Weights of a small encoder-decoder audio transcriber.
Training: soap at rate 0.0021, 7400 steps, batches of 64.
Data: trained on strings of digits, spoken by a formant synthesiser in many voices, 39062 training examples.
Rows from block 9 of the audio encoder of a small encoder-decoder audio transcriber, named by matrix and row number. Rows with one number belong to one channel. Each number is 128 + 24 x the weight over its row's rms, rounded and kept within 0 to 255. All counts start at 0. Numbers have three digits each.
After each channel's rows are labels from the 100 clips, of 14976, where the channel reaches its highest value: "strongest on" is what is common among them. Only what is clearly more common there than usual is listed. The data: strings of digits, spoken by a formant synthesiser in many voices.
# convs0: first width-5 conv (encoder.blocks.9.convs.0.weight, 288x288x5, each kernel summed), inputs 0-95
# convs1: second width-5 conv (encoder.blocks.9.convs.1.weight, 288x288x5, transposed, each kernel summed), outputs 0-95

convs0.87:139112124154134089111125119126142087142089116134117140115115148148207138118124126145144184144088114123175118112123130151178122093109132130169152098178136203135081150127117146128107121139146151104146093120088094145119136131119098114122134159136167126119116140126129108079154113123144129101
convs1.87:149196171123114128125137165144155175108171099132133084146129120110165154115122126098156085123126155132127099165125167122158133123109122105127126106086165111146165176111170116101133137124116141128098105139143191092126086124142145119127111120138163121144122121078122113158167087135130103115
strongest on: "three"; first digit: three; number of digits: 5

convs0.274:127162116100131108177120125137148138150099135129122146137116151132135089119113138098144105093128132137132133151134192195146142180121121148121088122119129154140125111110115135123164153121110152155137094105155108124150208155165127155095093110128115114109113134157105127157108143065148152098
convs1.274:126073116120175170131116119121099120148149112161130127137118171123141112130079142110122138134141120105171104125097164144111124135108105119141143121111134117119155092125119162144107181122135136153118139109111115124130151109130097125136135129085179119123151108104118084137152140074184105096
strongest on: "eight"; number of digits: 5; first digit: eight

convs0.255:109099064119150145100124133132134154118160117130130099115169137163139119152123099117077102140106169160168104129132113136074169093150123151095138121147089164134122113158145134148125125136098125157140132137115110124074119132108127134114161129130146124098134140189125117106117105144133124122
convs1.255:142116157124145085144132128064146114094091129123147132106132171116122187167113153125139118120129119132142154104098153157134116124119132110148114112137135095136095157095131159093100132107130136118109163137117145131182135092127137129165113133135125148135097195154125114084116175148145107149
strongest on: "seven"; reverberation; last digit: seven; pink noise

convs0.273:128130180154120086127138106134128102081189105149156116128125160133127110120101115042112166113153129135120173138172153141100159094135135145126138127153128153119112127144082132115140152144130123095106117145129125107101101136110103120049140130156109120140132152125140142170168155119118149137
convs1.273:084146082125105145138112133146120161110158125132141125155143150130106140111124067133105195141128132141140068126130131125142161167142119143107098133139177099125095121087131131097129147126108154139113143119138118094124103133101116127119149133102111157116133191083129104109179176080115119105
strongest on: "zero"; number of digits: 5

convs0.176:112151131147156151105145085126147147107124122166161134133128152174104151058104139129097083106113149099121129129108112135146139136085125113136108109127121091100122113112134092121116137115164152131134089123099115138127135092112102136143121124141138146097082131119121155127105122086163123129
convs1.176:141125108154132170131132104114099075155121118105146117196122144105126116129128159122097152131144142124128165127164132119123152105128122150052141130113104113148110112112138162155140133105126135142173095129158107139117140126132135104164135134116133092105183116131108123169184121149109154153
strongest on: "eight"; number of digits: 5; last digit: eight

convs0.15:152161098131147187092163120132131141165159100108118140157102087132103115175135141114086133182113108138140158106128142114152150112138136115091154111101122125080129125116113099130073167118116117113128123128105120108154135088133110109105076051122125145151116120133123177160112125108125149129
convs1.15:093105149140134119167160132134133144132107174153138128138128176129138145133136131135107154134114107143056092098113156116180098163131099135142114136059126135122140057132111116150082152102098130104156141148134128103170125088129106156164136197150110141163093093151135119137133140150125117087
strongest on: "three"; number of digits: 5; first digit: three

convs0.63:199129118128143133087144142094180136088153165117118143156109097134110151130117129184116104124150102126153167123117080128177139138145129122131111098161122106144105106110154116171128128163111138115127160139091116133114139117122139156122124054128148133108160128113128118153106154182100115124
convs1.63:128109109131089132114094152112142100146154186158145106134135140078098090149122141147096138142121159139091130120138128120121134119155141159125124114138099102104124148129053136122108140117149127095113124133117106103089088145147140102142158132145111147105111110136132136120118156139095144122
strongest on: "one"; number of digits: 5

convs0.37:156171099071159121160181096152130138149126141118145125124137146112113123128128114099169118125141117113138152120119217130143156133144076133162099142159135127120107147084101108121065170144151130166112098137111144089083152104096134118125091133144156141121139138125128146145083144151146114139
convs1.37:131183107124078125159140139147114147150101149140134110146113115110106123114107139099146138083128097128117126097134153115151128144113082154135104111111119155137123104100102143119172119136135133105118105126149197123148132106114088101105122136137155153127107123094155120087158152103127113136
strongest on: "three"; voice: child-like voice; last digit: three; first digit: three

convs0.267:110078136111094090157127131147112120130115115125124158098158128134100143115136124101115123144130135149088122132158141127166089117116087131167116075150160162150085140150186148098101136132105130173132160153150147113152127135096133120123086137114106113117164150149152140138110071125158118137
convs1.267:128107093156097171146129117106130129100163093184109134143113127118099102118128133175139136132142095108183123137125130128119126131085128120160170097122111095132098126083130125144159179139131123140115152089138129121142119158118111116156123133138177103126077114094129062129155120129130129112
strongest on: "seven"; reverberation; first digit: seven; number of digits: 5

convs0.119:194144106110146094145130125102166135116126127133143109109152126117136102135164114139113091125163119101112137195155127117121161091160128132116140150098119125167099094139162127152103142126117112129119118095126089138092175096149112105116160160116141145169147132175141166146141113137112120127
convs1.119:133123146094135110099122109130106129120150132116098126100130122156110112107139091134144097126119139137096128082163124128135143097117076132151179088125131112149089132128168131155151111136122137176162120123133127137124121120102112106118133114145129145121141102108126122144112155174074092104
strongest on: "seven"; last digit: seven; voice: child-like voice; first digit: seven

convs0.102:172161110120085166110143135106148093161117116108121114137142176130143153168148133083195141094133121121116192127131190143205133089154135116133154110157166092116093142108122098148197124172112135108119149154099111129076117117076116108106126116143111128135103143110113119114115144156139160116
convs1.102:148169117146106175150148120117129152091162101138159131117123109080148090096148161121087073152141147152155119165145126141120138126097122146093138098113121141136165100137111139120104137136095166151135136122141122121151096117169117160117125176133129117123142159108124130143103169145151119141
strongest on: "eight"; number of digits: 5; first digit: eight

convs0.81:127093134136127133132173126148110214139179119142132117159110125124171146122123100124138135134139158136162120128130121124142140175161136131136115134083189162134114146119121133130138139135151150091131157091135093127165210143114126147130112117127125114116097131101151106164090143132111141098
convs1.81:132156114119116164148114144136189084165105117123146149129149051105157118137125125151128119147143110119120128145121152123090164125140159151071077131137097141149186090133138097140112103140156114074149179124143125165136128138120090157120166165109093150157120177135136107093107094104128130146
strongest on: "zero"; white noise; number of digits: 5; last digit: zero

convs0.31:161140129171095140159139115123137135099205106120130123138109120108162096125154114081128162105156188129107134161155138168124142139080098118129108128133084076118134111124092155143106131127097104125134125109111140113108121124107134108106131095131149125148155136101130131118147126120088085135
convs1.31:138089108078116070122130148190158086129073147115150168135114165107124132137103155172118155140152152131164151118117110107113133107128132127094115137152118145144126086104172149184143119141172122128128108141092124125134154140107146104120111136082086086135105114172140149133127121138160106123
strongest on: "zero"; reverberation; number of digits: 5; first digit: zero

convs0.271:213187127128127104135136112115099143150144144088173154121094153094101077156171086116127131140168165114139101150109132110152125125119096124133136106119134134146152109131208156159130119120147110066118142152131127134118107132151129126137158132139113145101108123119121114168134089177119158123
convs1.271:096091146136118133111125142149131079118181126121141127108126134156102106122105112149125144146115113093141107105136124118108126139145119109091093120134130114122107091110071103150110109129136127176082097125168114124076153107122112125113141105126092139162152159097114128112169107161114129114
strongest on: "zero"; last digit: zero

convs0.168:146129143131165130143096108151122117102125140146103125141122176111135156161124122127108131106201136125134127101115158137149129068174152096089142083158130159123138141098134103125130118139127143127095120167148143114137145115154079130113080075128072190162132141151122181094089137096114119112
convs1.168:145129045177104134095155128110122077147099109231144136140137156135119106155150107097086147124140145152148094155116125120152141143145135136129143147109119101144135162118081132115101134091116101180099137133142124139093137154132122092138136098127103113105109130148113140112101141100135119121
strongest on: "zero"

convs0.145:140145127130101122150112161158142140129066098103134099135076171149080124118130115087145175123114162131118124129133175107086114164121115097124123119106147142096136089144133146133111142130115137113153128166145109122143108123135122139129104174139126127084122146147135165120143133132143134149
convs1.145:132114103129168136137156122125132119138130138099084130129121154109087157141134101124093137091130069096175069141134094157030124094140154099133102154152154114153138134139136135081114161145114142108086116121113117103135095156120149135145128120128180109102125143104137122160112118110145139124
strongest on: "zero"; last digit: zero; first digit: zero

convs0.47:120098092122098116101161153139145121148128135124118128109100146155123143129131109116172146140161136132111149134083114142155146148096111098144168113138137121112159152127174109123212118139155119149111101134135094148147101117114126097109126151155112126109126153118111117162159118139150132145
convs1.47:129067061141107147150137091156111129148174158156137111146134146130119111103103135088132083107124112144125142133141161118129140123127143138165135093110165134114115103112136112102112178120137134112160122149103147178161164149109153135126137126107109108145129123137140137146119107083134084130
strongest on: "eight"; reverberation; last digit: eight; first digit: eight

convs0.20:147156130084114135110093145105148117121130135092138129128134079154128157132128156148097126085093125157155071105125134101113120141113158154104138141196125162131135134140126129121139122112162123073165194129134136148117163137107115149117121185119138160117146118110125120112164094122146138106
convs1.20:127108115162116108111123126115174144104159110114096121191120147127105127101132092116174081137144098143090200096143100137179145165157099123175137124088093154124146106150103155115104115104134123127145127106124116120143090146139147148128156148128111156130120105182134110059164142150114133133
strongest on: "eight"; last digit: eight; reverberation; first digit: eight

convs0.46:116131159158131155178116131106131114179126142119116099124156139117156147105110130135149138088085125115122129135087161144216173073125099118095151102138156150155113139095108116124107159151138129121136132129138106118150143120145125094103074143131106172133120103135115093117144124115150109129
convs1.46:122143104143171162108138170116102069128102104122129133132136101110160167106137102114105138155116175110184130106110127117141151112103098124135143097085113129145116111158182102168155152135106108125117107122099113105136144124132137091104144181122146143128118124153142118119138172090131130138
strongest on: "one"; "eight"; last digit: one; number of digits: 5

convs0.5:158130084147109139094156147109095165148159174113124084117114168142106128097088123129118092120145155145113113098141143113122119080109139132124090109121157142099141160146146142066169121128081130139144133119145102119100120093164106143115062120123135112091133129104135138096131166150111149103
convs1.5:100139171163070093132134152114150126163190192135066149100106165169129144127110106148170106139099111097135159115143124127122086065091094132081143105148121157126169166122107155080086141111109130140112138137119171118140116098107110129156127120153135113141128124154116111165118110100133109132
strongest on: "eight"; reverberation; first digit: eight; last digit: eight

convs0.241:130117086168065131168131128129130083136115146132158124153126122114122129125130152154100136147175142110079152101116116121166129132119134122106127128148067124128126128122107117175094091120120140079113136145151137117140098135086075130155122131107085171140107148120125131139146092167117141158
convs1.241:135060194128139159121118107112124096150150164122160109136111162110146131130146145151146181131139144128108163131113123129123116143164079104095126122134098106117161084146112099121141139136115105095122120132115125147102113145134117159150124070095112109113117124141140146136135122145135144152
strongest on: "zero"; first digit: zero

convs0.2:199121106095128121157144129130130143157172137100152124154134141106082149175168107089128115110136125128132151093151079109090152132158069132109096155106115064127114138181166147150122141129065126118154104145108135119092143100123128091106148100132117124121133120144122143147118134188070145126
convs1.2:167100170068107083139122123076133129148066174090124131147152154077124125145133103141170130131164147128118120095130116122120135101108134157117149141138120140140115104102137148130071156147131137089102081132094166124099162137087130112098147140132138143154159145116116128089119112169138120112
strongest on: "seven"; last digit: seven; first digit: seven

convs0.89:147112137123177133050121112143136121131144158136109137090114109126120136147144134106151111109160129096105113128145127132102093202120150139127100118134107089153172125140161150180124091142117109098128101129111096168117094117099100126131108105114142170131150162103105114139155076142121121131
convs1.89:140160133126099114115131143106128102113121095129068106104118138156181113122130103128127116136132114094125142124107140124158165096121156102044136145130124116143101148116106124110115156146117130115147143113105159124055138111185136125178107105164094107127106137107139152128122136155137118127
strongest on: "seven"; reverberation; voice: deep voice; first digit: seven

convs0.230:116133087114085141097152157131135101157118122127107120140158134137154141106128123163172142134088175143129135147098136134184149208135113143155148111141104083155112124132101096156160138135130136113144136137122135141147102176157149121152071098108090094082156151162132124131142116121117135111
convs1.230:099124155111105160178161142112145154146133071192169146130105138072103140084124175127098104111124122119116101107125134127142112121126211103117171089133153164126078122114133136159114127134171108139168097119117139109110107092102147126134155161111105176163099107134130125101107130083137139103
strongest on: "three"; first digit: three; number of digits: 5

convs0.256:106112164105099150126142150172144112121078097149138127140143168106102128140132106135128101132136085119139163119159152106101174143157128121146108112135157102126117126114154135095136143113114139160116137164149179105153163151202129104168140172102104077128180141140130080113152108132095136128
convs1.256:150132112123149096129154156119132113130131127108154144110099112096147175119117163097107103101112121157206121142145162116137099142108172108164135117167095154124142154120173112139134092118100164160129097139125168079126109142074133162115088126176138172111081138097131125138110114089115104142
strongest on: "three"; voice: deep voice; first digit: three; last digit: three

convs0.196:144118151143151129125130126118124111075141114077145143088117095165095130108121134169113118117104122113105135140107139157129132090137097128175167096158141133155135112116181156129113155123099108165160157112093119103158200137091099174098160071134130158142068158162135120087106114108124141132
convs1.196:107172102110110117075124127164106085158147110110140142107141084095145176125143133115104132143123098107153139141161138109122166128111126115125127157120155079134110153161113087163139133122089128159139113114108076099138139134157115127120130181128136131129157105155129093113109133067128115135
strongest on: "seven"; reverberation; first digit: seven; last digit: seven

convs0.109:183134125135119105116114128114143136136160155119116123084127095129083120122153141118152121132124127142121142142140129126129120142145161139098130121122167077116096101139171140160102137138108134123118147129099108121124148124099149106129187134120131130130118104130097099110123118180162149105
convs1.109:141110098109124132151150149124173092139126139098128130105130165109124105120135128117174129143130158129116114111139160123169125144116072147108117142145129098122108142138124101166122124127109130130115096140144105136112098163135121162107120116124149093097113138059129111134135116185110148124
strongest on: "seven"; last digit: seven; first digit: seven